Weights of a small audio captioner.
Model: 2.15M parameters, mfcc input, encoder arch quartznet, encoder widths [96, 112, 144], decoder width 128, decoder norm layernorm, decoder activation gelu.
Training: muon at rate 0.011, 7900 steps, batches of 128.
Data: trained on simulated sounds of rotating machines with and without faults, 39062 training examples, 25.9 epochs.
Rows from block 2 of the text decoder of a small audio captioner, named by matrix and row number. Rows with one number belong to one neuron. Each number is 500 + 25 x the weight over its row's rms, rounded and kept within 0 to 999. All counts start at 0. Numbers have three digits each.
After each neuron's rows are labels from the 100 texts, of 14976, where the neuron reaches its highest value: "fires on" is the input token at the peak. Only what is clearly more common there than usual is listed. The data: simulated sounds of rotating machines with and without faults. In brackets: how many of the 100.
# fc1: MLP up (decoder.blocks.2.mlp.fc1.weight, 384x128), inputs 0-63
# fc2: MLP down (decoder.blocks.2.mlp.fc2.weight, 128x384, transposed), outputs 0-63

fc1.120:501480523493507481479525477470464506491531479474503564456502552455500462515511527507505525531476527516529487478517531525485510505497525493467497523486482495525495518447522500513526511551505532
fc2.120:476515499518484522497479494547533547521488526508532468511517511519497508501482472517470488486503517472535536457573476495520528502496534493541486476512509467541517474507515481532495468488503480
fires on: "room" (85)

fc1.26:502494523488500525509463491514440531462502535539537520551492527527446482541501473470511486537502517506489495481523505511487467503520530528485517516479523482460464477494518511517511517464512513
fc2.26:505520510504524449492489452489482492496499530496519476487494490487501501500506515523537522447485514497522538511495466542526454500530510529478501499522462522506421493511484477530529468430512486
fires on: "," (94)

fc1.34:468506489493532482485507537483538533499449539506530531500500514491482518536484512527572500470442488493469468494493524499533513489479510507470472563525498487501510502505542448461498495473445482
fc2.34:550516486471495521498478506506516476509470516518504469474512485547504522509534543531486512507486506512466469513492530499487509476456512527509525523509517536498520508475513542453457492517439522
fires on: "air" (91)

fc1.339:481471510483533507488504531480532491522452498493487513508477453528498522470464519519509487500485505501521512498495532462530514501511481471523507516501584478475475497569527525532536479519481503
fc2.339:532500486521514493473522456485497455480513482530519514512448438487526455503497515462485514465490519480492498506506485472512490521527519503501501520534549526481496524470504537478509461497514492
fires on: "bearing" (26); "grinding" (24); "fault" (9); "room" (9)

fc1.125:513489516498468537500499526494502517464524495549560522476500503523528512499504523538513494505481543478514550498491493478506507498492476495528491505495530457511521432491498534472506507468530541
fc2.125:527520513458508558526468465511550542491452527442491483487516512530502533511472496507511489508495472505446468511487476467514471517545487537509508489544486507444508478499524493490462499462505490
fires on: "down" (38); "up" (24); "bearing" (12)

fc1.131:570480520529488560491481513506490518527479565468484529546538500468529501489503491479501476485529479507528478458501475499487480464492521508495508501515435512487502499506527454507527506442518480
fc2.131:463510471503501509515513494497529489467524529531507579516533532470525475446444491526502516517509501506497485503503492496515502480485498459512511500487499485502513442446503479503504489464437495
fires on: "reverberant" (80); "and" (16)

fc1.165:476494526483507503500506514459481521497521516475455460469525507478505476493483524513524504481507482502468473506527574513514496501521510503536522499477485515467533456467497505491518502458518502
fc2.165:483478489497480444549517483526560490468480545471442475489540480469486490506522499493519508502480507522513507495511531525483477511515486511538489458542524466468492487489476543465499482531474485
fires on: "piston" (33); "speed" (29); "slowing" (19)

fc1.47:474492506541471516478524518521493537461496510455466495447457496468463487501505494429515488499482523523476513510501504531509520523540513503498473501516490517522490495462517481520489555505555475
fc2.47:523489504510515515519483503512507490564481454493513504535468476444507525523540485506504493522520488492517526482499498515536523515504503502497512497494483521531483481480441455532430441483475524
fires on: "<end>" (33); "quiet" (31); "slow" (27); "clipped" (9)

fc1.57:517549510535553524455470502470447473493473516505477486497473465538537525512475506530491496464492485493553504469463508526461530521491467519500476502526511447540540517528487539494497487476508514
fc2.57:484539481495490528542543497519455437451460509497527477530506524539484564482486490476478471484508503517503503509503498477476468519517464513514513509518513482500485494507500485495521488449478519
fires on: "bearing" (60); "slowing" (27)

fc1.11:487481521510528527453511507493503477440580521486509502473530486484506489530499489488474502482507483465485502436496512517533447481485531461483510531512490492547507459519485450472530529513527502
fc2.11:464484538517539504505478480486570529466498490494511558550521512525505511551496546520497457504514455495488504489499484524458463519498483520477497483458460475490460535472447493504487517490490501
fires on: "and" (76); "motor" (9)

fc1.54:519484477504520499518489458524492538524483501514457526464496462510483489518483471511509527478492517512477508512517530472508509494490530500457495527530526450526480492539473498463516492495457482
fc2.54:453485486511525496487515546478535480486495518503500486485492521497492513506523522508519492485478515473478483492482538528515480482467475442533486495473535513482555491469567519473484474502533493
fires on: "speeding" (29); "flutter" (13); "room" (12); "squeal" (9)

fc1.18:519477509516488490489475507495494500487481505490489551502556510487472486529506486458488474528511531468518535532489522555480488506510521527491489516487486440459478485501491494503450470466499541
fc2.18:517523509487540476465488474478492506490498507516526507520520473456478546462481457482478518479459508543469526481520476514487520474488537556461501503510516500497482509485498488490511521476550491
fires on: "," (61); "fast" (28)

fc1.229:512538522488535523498522496506510523467525524499485499523478503545512486491530522540533508462454513463475520500476487498540518528488478493518512482531521511492510477483496504474502542489514526
fc2.229:531543410504497518512515497488503483465519512472502541511516483507506515487504471483524477474483506547509497500500512490459485480533486528506484473515506538461481484475497458508540484456516532
fires on: "piston" (73); "reverberant" (15)

fc1.201:506468459512512527506516488553495512504545516513466510564495549474493517504501501511495492480492474535490469483464517499489477512556542497500526481504517488514496460474510507488470515520494515
fc2.201:497515488524492513494503458524505520512470491527516469512536493492487463492438459486496466459509549489477476543517504483461514543546478511486486495525510555486482500490497503485530529507491499
fires on: "speed" (99)

fc1.40:503508505553497495492472528513522484530510534517516510528520439491500507519453485486513507500488462514501504524450524466522477491465490472492509499534475562504517517499439487470576539479490510
fc2.40:534531488491522476464496475485519512501499497447467534510530504533512484488484461500534500467467484517488460464507462534523537533489488539487523486491483500483452466484431466477549525496481511
fires on: "and" (56); "piston" (33); "fast" (9)

fc1.43:513484496560562477519502488507488460502502527459558525500490519445557505477512516508505516509494544491498501457543509495514566475513505489483532510502487497525442469503497448456496533515473480
fc2.43:533436530483491467471505515495471511520502503520489525486476518471480529520540501492478521539475484510500542491490506529451489517492508498512557434466522507547497496498526507520479468500498513
fires on: "a" (45); "mains" (31); "medium" (9); "piston" (8)

fc1.309:537489517491523472453464504488512540483563517470480510504489462494488478499497521491461483451467499471505554499483485487527506510505562524538538506522529484482493516487491506451501515502508519
fc2.309:532479552510497531554507491519529472505483543502496477496527462506483469479512509533537489460501503536494501538483532516467498548484471483507498498513479516470446471517502474573518485474466481
fires on: "-" (68); "speed" (29)

fc1.2:492517521531496509484495507510504537500517525487497519468496496506507486488487498522519502498513517502533506491483483511470482495472556456470491504562440562468461482496490495513483502478505534
fc2.2:477493526478455510522475526494473491464534479492515492524483497470480504525474480503529509521498475526509539491515510507498463495455527518501526553501452502530533469505454486468480541477521510
fires on: "down" (79); "grinding" (9); "up" (9)

fc1.234:518495514536528528506496514521492502500487523495518491513541503514518489482476492526472486506514489488486514489453476485503492523499529482487471556546519465489524519475451514554497493513492462
fc2.234:501496511503487495504498466485517439515513489511483518486475469524497520503520505509478491501504510505506504496497484466506504459507484476503501489507542487518504523495531489462525504495508474
fires on: "<end>" (36); "fault" (31); "muffled" (10); "hum" (7)

fc1.163:515492491518523532472554523573499503447493505510474507480545500485502532525520516532512539462499538469449495513457535526463497534493505475510519533507480506476523481499541487522471485506513513
fc2.163:436504485519473483464529510487520495508525491471459505465497559498478544525524525521526503475521521425530507516495483493513456516457466525522492497460518512486533506491512490498513486530497498
fires on: "a" (95)

fc1.50:478481544509487538519471497476524489498485545473489479535467504534486491470469525507470576471500500501541494491486534524514472486475491470445533488523505508486478472501516498554513495499458519
fc2.50:511481510475460490462521519554472514505462510482507475476530501452493498470506515432497477498484490518483500494525503502510527496561502551541486551531486525532508503488508495508491523505486500
fires on: "room" (80); "flutter" (7)

fc1.217:508512456477513534502491491479472479456440484497512477470516449512530482512502521471536532473485466487496495526508560530543506490489488520520435513540515492467484495498491442490554508479489481
fc2.217:497473484506541512545504541481515499467537477519513517482494553543490494490456482512503463456467522486471518483489470508524540471485548537503514434528505523528506485504482541486514492573526488
fires on: "," (79); "imbalance" (7); "squeal" (7)

fc1.333:469524515477428499529521435511490518527461491524518500503525487480499500481549529464524496489465514474441556505490511458516511507483499474497525461467548503496511468503533534465492535478546510
fc2.333:537529499473518489507475513476482492494513497463506492495504507505543505495494535491479477516523487500538515532456535511514579454513514518546477495502488523506520488467482511494494515472510536
fires on: "compressor" (62); "turbine" (32)

fc1.286:479483548500498531496514493460507461492475480490497515491451527487515460492510492479501492517509502539528499506469493504451524489529487494491469487529457591472464529527508478513555486504493525
fc2.286:477483522503518474525520483520554475525555534474482551506509495510480510506496481461468502486456477530473487520517482549488494501517452518515541488534470511513489498475493520508539494523556464
fires on: "fan" (60); "gearbox" (25); "engine" (11)

fc1.202:480505524514510509477538481522509479501508540469550476538480494483482513541476525504480499508480500485498483551461502507582500474510504532483523527478459493515503489515490455516564486508509534
fc2.202:524521485501525464480499510552514471520518491475516483500487466507466482515461484509478538505490515522495509477498518503492500486513476488537481506521517535505493519476496506493450524516520492
fires on: "quiet" (80)

fc1.38:519556490548468525504494468534491506476498526483480494472503483466509545471477451486513533485509487539470481476462505504541545455531533492482552532518492481454492456512484517487490564540543484
fc2.38:516463488459491419482485523498513502537482495491534490518448531516460490500547510504468482520581531513470492469493546509533488510528510551469496480499526467514510499494482502504511470506462522
fires on: "<end>" (49); "fault" (16); "room" (11); "thin" (8)

fc1.177:498481548463533475535478503516490516477505546488468491487487532509470501460482544524516482543510529507537498519496480517507454454477539459502526516497500516473505508463546507513519491528499522
fc2.177:528447523495446519480526512506480492470525487525488546526507464457488478486483506438517507482503482486499442502498519501520552464518501553493498506482474531536499471478448522472526522463481479
fires on: "," (91)

fc1.168:512522486503509508464519525497477490510502485459497478517465455504492508540451499511514505508512515516491472486496491431536485487508483544507529528524487465481527500509493510500548554464496503
fc2.168:532507484484513498525493505509532526510523471514503456508488511519522519503478447485425470480488489479492532504497556558506526506500472536522509502478484482490524498479451529476506486480524491
fires on: "room" (24); "<end>" (19); "leak" (11); "bearing" (8)

fc1.174:480491537507456504505551495451487518514481520489527520538500544511449471470506523546490475510475546506470502455508478519470543489455513503510517495510504532530499524481475457537519521515510480
fc2.174:463494467499484539528475494508489497466488463506510460501533517452506490519480489497524484505484531430550531542529509518482503532521514509507483528459468487505454453521480498501521488483525527
fires on: "compressor" (63); "gearbox" (12); "air" (7)

fc1.270:522502471500481489486500527476491453464475452536519489503513530475499523481518525496497488533467539492507513489479500504549461460463550474451500497493519501496511496462505496532525486467507506
fc2.270:487464523474521504492521453485536499489543531454465472502481502491540548488493505486464511504465519487519502494497513494530489490523525536506516459488494484506550577532516533453513506533478482
fires on: "piston" (30); "and" (29)

fc1.279:433489505464513522521486491503540466500518498512491513552491506453503475480477512529460509513522500504529474486491515537520466462480465461478501493501471522497471485538542484479492466472504509
fc2.279:544531522506469475483486488509527480449535487513505531472507516498496531524457552456516506520491513512500507497551506506494485483535528504483482525482488507528465477479443526488539517511466444
fires on: "electric" (30); "and" (24); "room" (21); "hum" (13)

fc1.375:532476512508466536453506481510541484476477513479529493514521518524500487494515483534529478498487477475545519493491525560500556526505468475478493527512476506478517469476524504474508522498482504
fc2.375:508472502516538528490505503533476504490501518468464473484428510492509472545523554484443508533540515476476492504472509545507485513505512463491504478483482483509503511510493480551516505500532530
fires on: "air" (20); "and" (10); "rumble" (8); "down" (7)

fc1.121:525545462503512496518474541478507519492483534477481518559537479450438508519479464493547492509541484511475487523473539512475494509484514471528439481504499500485500517473508509539509489498536524
fc2.121:487522539491537503492504501501489541512521533542501528500523469483457456530547507493509469458442473484474515508468529524452524509519486445511546512504529499538510495492495461478547470464496480
fires on: "speed" (57); "room" (12); "fault" (12); "air" (10)

fc1.342:509504492520515491492461493555511501508510493484492479500496496533474519477517532510528529493492560466496509494503513525538500479509469478461499486486476521504484507538477491488509508508528474
fc2.342:551527499542498516485487509470479458496528514487535488549497484545462493487510440518522536453498489521489486508503481491503537466490499509477525489501507523503495514469529510513525475530508500
fires on: "piston" (100)

fc1.329:491523497524468486474491502496479491497482509503512526509479484495502463522512493461474542470518526510480496461530510493502523524490533545483486467521477522508548530533480505515494515524510492
fc2.329:505524472457518504509510509465499502531501491545438512467456532481536479471521488545496461514517504547486520482513503478484494486492494501455478500504532546530496498502513555529465480538514548
fires on: "<end>" (42); "thin" (32); "fault" (11)

fc1.288:565495528532484552465489478463470492536479460517474520518534540463481474474483506505508472524539488492516502473458500492491504490565468492492477496520498474487502493488507459520550515505488487
fc2.288:487461490498501494486478499538500535460490527473472514479483486476522512494569491498447450512491470502525509474525496536493525489499477473515506521541508502498516493506492514535516544492472483
fires on: "engine" (52); "fan" (33); "gearbox" (7)

fc1.75:527484530500523514527522502514508524506516468482498535532478531478482481501535512477451545520555514496541525477536461492473505465526491489434537486558498543509459502519502456511563505525503528
fc2.75:489493483521506496513475500506467491499512501509530494537471518523476496494451442482486505536533495485476490515504481484514448485514537486528521509457479485511487516528456471506560446522526497
fires on: "fan" (44); "pump" (20); "gearbox" (10); "motor" (7)

fc1.180:511552415511472507492492509487494521473486492500514517509496505556495461491493493485523490479467540450471519496511509484497473538463508535512468515506526466526500462501545481521519506488492491
fc2.180:519521508498514516491514528494516526466497501523473482518468505488469526529446509497503474509497509508461480528465579503508511457488513498524528532504529503507544504504473493456548500518489465
fires on: "speed" (63); "white" (20)

fc1.146:538501541538506511497521494559457484511525485467548527508506528500514537477498483498512492519480497506502501474520488483505517470502509478493518461489511481477503474491543498445520495518534485
fc2.146:504532488477450505501500500502516470476485484482520509473557485526509540464541505499500531519510476499511474477532474509504533499497494513469490549543467478527495528493456537551438524472504468
fires on: "mains" (27); "<end>" (21); "with" (19); "and" (8)

fc1.137:546463439532488505518514487492475496483512470518487508499492462484494507488485536455466480485512480508499556493489518469506506491527548535492492546529527531499496508504510442465527479519507494
fc2.137:495481497481478488520476510430520479498514514502496505518510536530487539508515500496536512520500544462471534508489514486531492484498478503492497473500501503519507494501494593468499468489533554
fires on: "quiet" (33); "slowing" (33)

fc1.262:458465519534501506487470510506502504505479476527498493496449541497530549483508529544512520472456504492472518517511496488487533524489512448494510542495509502458514476526478508516484528493498514
fc2.262:479568526478493461552523515516476500483496500491485539502535499497477497544521500508477485491520481472480536540504499520451494482499549486467470491514497492504519503514545506501511468482549532
fires on: "down" (30); "up" (13); "turbine" (10); "squeal" (7)

fc1.80:496502542486479538556471504502469514485524501464543481471525493475511483517508500512545541459503494484516521503495520519492482500484478510505481535498552487529508465518500473480483521490522506
fc2.80:500505517463473506520507489486563508482500493545504517471490519491512522535519503522498489520456463507472530496480542509496513472503481420499518506501527511487512506537535488477481465497470528
fires on: "room" (54); "fault" (28)

fc1.92:514492541515501485527543533490508480525475491507528463526530496487480485518472551494562487505476508529502518543419471503532493502480520499497528515536522486476503498478503527531512524515527486
fc2.92:538530484454473480542411482499514477483505494526506517505516515491493488482491479469478512539523512504504532469510521522516486465502488483502533509485471490512505476498510485508524517521554530
fires on: "down" (27); "room" (26); "up" (15); "fault" (8)

fc1.344:442526488523490458495495498532527487493473513492546479548496504476496490515507502497557493490476483476496505487510495548540510486537538466481503486527505517470509483463483485495496517475503485
fc2.344:540506466484476486525498519492488494511499575457511484483489508496498501505506468467448522483515484497507493533489539519430452453480482497477498506478504508513492468483504508543467474509484491
fires on: "reverberant" (93)

fc1.272:509517504486525511504483464508504537442514543525480527465569545502511468528497466507476518476476494493504478489495524488533543499480555477480478482455526469481463500505516516478476493502500488
fc2.272:491503481449514495523536489484478442465454482485519532509454505460514490518500515515528520442537480527449496484527491470467523514488492527523531514531484494517510484511473455496498510491501470
fires on: "room" (14); "and" (12); "grinding" (11); "no" (11)

fc1.69:466545483496515527523485514527468508508523518511465523474519472458495463506494506514452538526535545499540494464522471483498482504467535505483490498500438513488517440521535491533482490448492526
fc2.69:486518479482500547458510481515538521472446510517544513491479512549487521522470503533491530534477500537528508541506500508519501495470518476475499499507495506499551463538508454491479465512539505
fires on: "," (67); "muffled" (10)

fc1.193:499509488520500515472536479486469544501487521475449522536522459475495497531521482498531538499486475516541512466496509490524469523512549525526503504487535490527479489459546486497468447488502495
fc2.193:485499543488500493475531506496501518477443506478519517505470528477483477500519509508498474501473517478548528482501507462487489496472489469521532490520520545491546538492471487463452523506509536
fires on: "room" (45); "grinding" (13)

fc1.358:516491475500501501475469544494486533510553503528502514533514501475522528478459534520456490504510478521502480487501466524485494465490502485485514523523469555496474509481465507449500522439468535
fc2.358:479512493470496487455491549492472547510511483485508517539543487491509520502485498520479522503496505503522491482488447508508547516512508507455516539493481529531478495480442498447512504482459532
fires on: "bearing" (49); "and" (34); "electric" (15)

fc1.357:556534506460531479499515457523493466564477504513549523477487461495439509502528511471501531487491512488491499461474453468568535470493463499502521461512502520520455523497502528473505489510531544
fc2.357:504507451529518467465497464487508485475517501466493498467506526535526515473512475497438490493541498507506472526527500497457573522473507468526527495465490488464524476460469474478491499491501533
fires on: "a" (95)

fc1.100:494506502488516494482529534501490505466476469497534484481511477537517522502508558488517511471489482540497522482509522529493548532516514498524515542515536483464513477467513545498490488511516530
fc2.100:519440502483472527529482523509436475488550508484491487491470537523485512528436476488552496439470464487491509520498505499503497514468487495464535487512527482515526498511490495492535495504476542
fires on: "engine" (26); "pump" (25); "slowing" (18); "turbine" (12)

fc1.246:527478516475491508504534484491469461492500502512495539528496559500484486529507463464552482506531522447488484461488492487511550510493499544489554469497523486481467488514489516533509470513487585
fc2.246:516459457527499512515492493504498488496541534451499542490528508524486538476527514476491437492511492518520488486516549532527501498496465508526506485498511527502474506469486506502466484486461468
fires on: "compressor" (72)

fc1.251:511506478507502516478508487451466502524510478500509490552498492521492525522479482499510495473545494521476500481519518512522523487523518507570486479472508477505474457473406507505506478532503504
fc2.251:518492530496504505520502511468491477442509508491494504560532502483497475490539532504460492421478529463463581488482481524512512481520483526485554514448511510514489523491508516519501472525500494
fires on: "and" (68); "fast" (13); "fan" (7)

fc1.226:497468515464531484521526506486491482512536525511533545479483536499502477525520487532538513496477502541548504454525521568460499451486485482477479517475480468547521490518489510487519511501530534
fc2.226:516525458481523519484498498493525510517461433484542473474479481511501526548485541496528478478486452525519501514540519460524484522474469479489555487486466527518495498535479494475495500503498459
fires on: "speeding" (28); "<end>" (23); "room" (17); "fault" (8)

fc1.348:487504513528532479507487498538522529513484527501470495513516517545517504482559509548525494530505517528493529483471531503502518496438519487460518499544514521529512480506481488487482515457531498
fc2.348:520544482492511545527502503524461485464546453480521436513489513510490503511504459506491491509501465524514494534520540496481465448476485501539515491500481487515554515502467493534525488534461481
fires on: "down" (31); "piston" (18); "motor" (16); "room" (16)

fc1.67:492464515532525538478506489553505490528514497509508495512518523453477490480506507511500534441480503484527500473501518463465516497484503471506502500513490546496471499544506458508456542485531520
fc2.67:516535486495497484499489505538518519480502527490466514468524499475494496507570508519505502498529496465498537492459488497461498533506538499493545485502489486473509560461537511467473480517495543
fires on: "a" (53); "fault" (38)

fc1.370:473494505553505513455503522513502521461460461489461470549478526486520531424488511488453465534512498486507545507500503507479446460526506480493499480488541547509521503530532493470511489498513513
fc2.370:499489482541505503542548541494510462496507480508475488497498496484515516493521487498537518524514483497458501511470547535524476516477484498505533466507510478492492481480526556526504460507478514
fires on: "compressor" (43); "pump" (16); "turbine" (12); "engine" (11)

fc1.85:465472506495487502512490494512470525495533561482499497462553505519497441496530536511469501514475500514473528543491515521505464498495476496485465548498538514494482538485470469469482491485504506
fc2.85:497504478496497512469505508543502538536510455488502508466516483524491508487497514534496499521510512551462464511502451520506508482464472486549525543491526499453474486474492507475555495510509546
fires on: "and" (99)

fc1.197:508463514503479519510521500493452463505481522532512520516534536502448494434506509512535467514510547500508516452515522464531503508490493503516492507453524506513475456461544474496491487523529506
fc2.197:499495499464463481489490498428459438472517487489482540470494535448496473445502515505520483478548530499446487516476478529502511501489508503532528547516477516475525528476489499479486509486492493
fires on: "and" (35); "electric" (33)

fc1.159:532484471512498510473482537506494511475491546492515505489484448478578478472474526469505534486552437504488512462469468492515500522472530498470491474546516501524474485497490436524540478486557481
fc2.159:457502474502502512535476478519526504487489476530525493486508517528486522505517457533504461508500509500528548501503460558524523496527540504518511496493452491514516480503474507487509512461499506
fires on: "-" (55); "bearing" (43)

fc1.20:511493480458502483518496492500509490513510482506523482552506543555524533495509508500498535477526546516549517490511507467473482507517502530515462453486508530459578469497498550485492513516479539
fc2.20:482499498492511574453484506488503433499508471525474522497482497482517518545513474495489481429516499461482479491486517481515490477485519517483507504482529488458478508508519479524528515519518537
fires on: "a" (33); "<end>" (24); "thin" (16); "muffled" (8)

fc1.233:484495478488486526506500486522493524474536527458563483534518495515532478490497487509485506426505525515512525496514525487551495513507531471467504524539480497473522524493466469480509516532496493
fc2.233:558443539494507515472518502443465510494493545483518523481492527493492488483512482515536490455466531468545504484452477522445503494508488485484492530504477520549461482503522476525499490513460507
fires on: "," (89); "grinding" (7)

fc1.64:552445471512495556532487516508498486516475524499542473520545516495502506456508505488495508513488482501481519475537490575484495498478516470512501512533473526511521516505502501501482532485491511
fc2.64:469519494485496527488496549460484510544480517480532503519505518507484502469526488488492527517480541460463513528461521485533502498507495522466498527521512484535489504511547518532546480526493491
fires on: "air" (55); "electric" (31)

fc1.98:533492506484514527498515495476513546503509539481489462511506489484487483453520534501508500527518519517479504508514542508550507502472513453512518507476486482439510492519498573482530436490509496
fc2.98:539505504454500506500485458467503536521506523494463544514481563487480513447534494508477449488497506517553478516511497480481476521532515505482473549520511501503494507470518528514509530472487453
fires on: "," (78); "air" (7)

fc1.310:505493485464494480516482526469468499536459531457501484529514520543489496484527539500511491498456494486461475520489513525509494534484481492539475490496547466476503570492506465501473512496485474
fc2.310:501497522497547496549499508475497512508496483523524520512464487502489501509523479477508500487479489434469497508500534536489488440477496526486527484489475505522518518491480477532472503540485570
fires on: "air" (83); "in" (17)

fc1.195:489477455505531515483501478520534496527486505487527516521554503447492527483492481515515486546525460474507500554490546476509471486482497473488511471516482499481500459479500526516516468492548507
fc2.195:506511509467531497497512549508520499517523518488436537487454543483529462468538497504501494490529525498496521545460496537484488494514494518498491488476512578528488537497565461495523505486470516
fires on: "a" (57); "speed" (17)

fc1.316:478505549541511501481509507531464504489524529492487488468523465483547524481443489477522477521472479546489510474517547518478536481476524495465486487479500489482475533463510521495515541487515500
fc2.316:490506510488508516512502490502453473506519463500485467525512477491512528512453464533548537505480489534523477488516475509538491502484493510486488522531494497513485497536456507505482488473455467
fires on: "bearing" (70); "reverberant" (10)

fc1.243:487520557499518516518491454508546454508515492516501506481520527457544492463522491497542480526529490483476527483498529494480509520530468500486437533509471514504495497468491481457496518476506504
fc2.243:490473507509506488482468494526478478474476450488506468484516472493472525534541467510484505516486505475494569483526446501513500523526474504495502464529505509484511523514474501521444478500518515
fires on: "mains" (34); "no" (22); "and" (21); "speeding" (18)

fc1.378:520476488505493516473522452515515510496495501562488522504545478483475478497512492487484483520467487552540498520504547503489492460452495476462488526549485501490507499489471517493533501512490485
fc2.378:489509538501520489468474484536497486570515571503482451470515522478487533500491534464486502518490552469499514459482509481507467511488528517479504459535469508510508473519466518496458538525508517
fires on: "speeding" (68)

fc1.293:551502527494506506496509471490483485495509536511464502486523573500496507509469499495495503469533475487525537480492477489471503516534530479491519538543483506492507475453522451451473484522498483
fc2.293:473507499510517506471478519470512471532495512552505495492489474492470465485512467463519529526532531494497551519516534493501505471456499520496546524512495529480512502515497514539512477503545477
fires on: "engine" (49); "grinding" (36)

fc1.44:553467521520521505484488515551498500487481529509473505489504499503458507470524499459492492477479500472506528496472511512483529493502468486493508464529509483489482538452478493484508491490481514
fc2.44:516510459507493444532509531549479456523495531505467472510462474506530523476485428525471488507540523503504487502524491498495519523519448497485460528492519491491507502490482513485498471505485441
fires on: "speeding" (92)

fc1.99:500508539510476539501485525471486443524501467493520486520485494488535545482521487451469536504511546499489522461475493502514526555528517466524508522456502461501506487524474499454485513494517502
fc2.99:494508511497543457484509517484476474482507492506503529477472497542476512508502516473494480539468459456499479525525498533472509492531526520516475488527497523506492478489539526494502481425512547
fires on: "<end>" (32); "muffled" (22); "motor" (9)

fc1.191:466515512509483439553499552477513516464460467506505507507519497527511503505503510460535486519529520516459496504479527508528541509484522537483484531510471533439485480501524511483489487484502521
fc2.191:543479508510470523491464459529485464489507532511493529487524546485501525581523506505475480507482551514489499496485497514485488464518516527505504475484526467509510559451469495518514481513533520
fires on: "air" (62)

fc1.365:535515547507454513518527543499480466463525494513494509527474476471476527471489548487437518466492539570520532494516473488454491496494508483480488477508520489485484525515492494499536504508479494
fc2.365:504491482517495468489489461502491503526505540508473456461486480508515479501450476528526469515502468439538495513478528503527517460524493445522499455470511517545525517504524528478528512503495500
fires on: "bearing" (40); "imbalance" (10); "a" (8)

fc1.231:513485472510517481507490489496487506461492543508478493535509485532519503479518468536511500463543474560516438486516490517491542446488497488466518497565501502482467540519497468492463543500461497
fc2.231:520489473462530488513495506454491474554490533478475513489500573475507496490523520511490541509504504483461521527466515530493512540526495495543470526473513528490502464521504499498521468519473527
fires on: "electric" (45); "fault" (25); "imbalance" (12); "leak" (9)

fc1.371:473497500479506508493538522483565502477491531498486491470468547459473469533474505505483558533511509497486458452493524487506485491558488488501535487500514505480469473495549470467538536483526471
fc2.371:503531512487467541467467509533548480476505505512489505500557505500464537538465502474481507499551492516517479480530484505476501500511521480490527441481454469497487547475452522531511486466511454
fires on: "engine" (50); "fan" (31); "and" (8)

fc1.199:459451468515485477515463488520479530484521464559502500505506555489482519475479514510502521473524530513537552478481506509499483491513518494497504526519476533463502506509509543471466504517467510
fc2.199:500505513488438470494510553484470486528481520496505498547482489517501536498488508468552505487494518474482480500484476472526482459443490524503469465525478533549524559523522462504504529478495490
fires on: "room" (17); "down" (17); "<end>" (16); "electric" (9)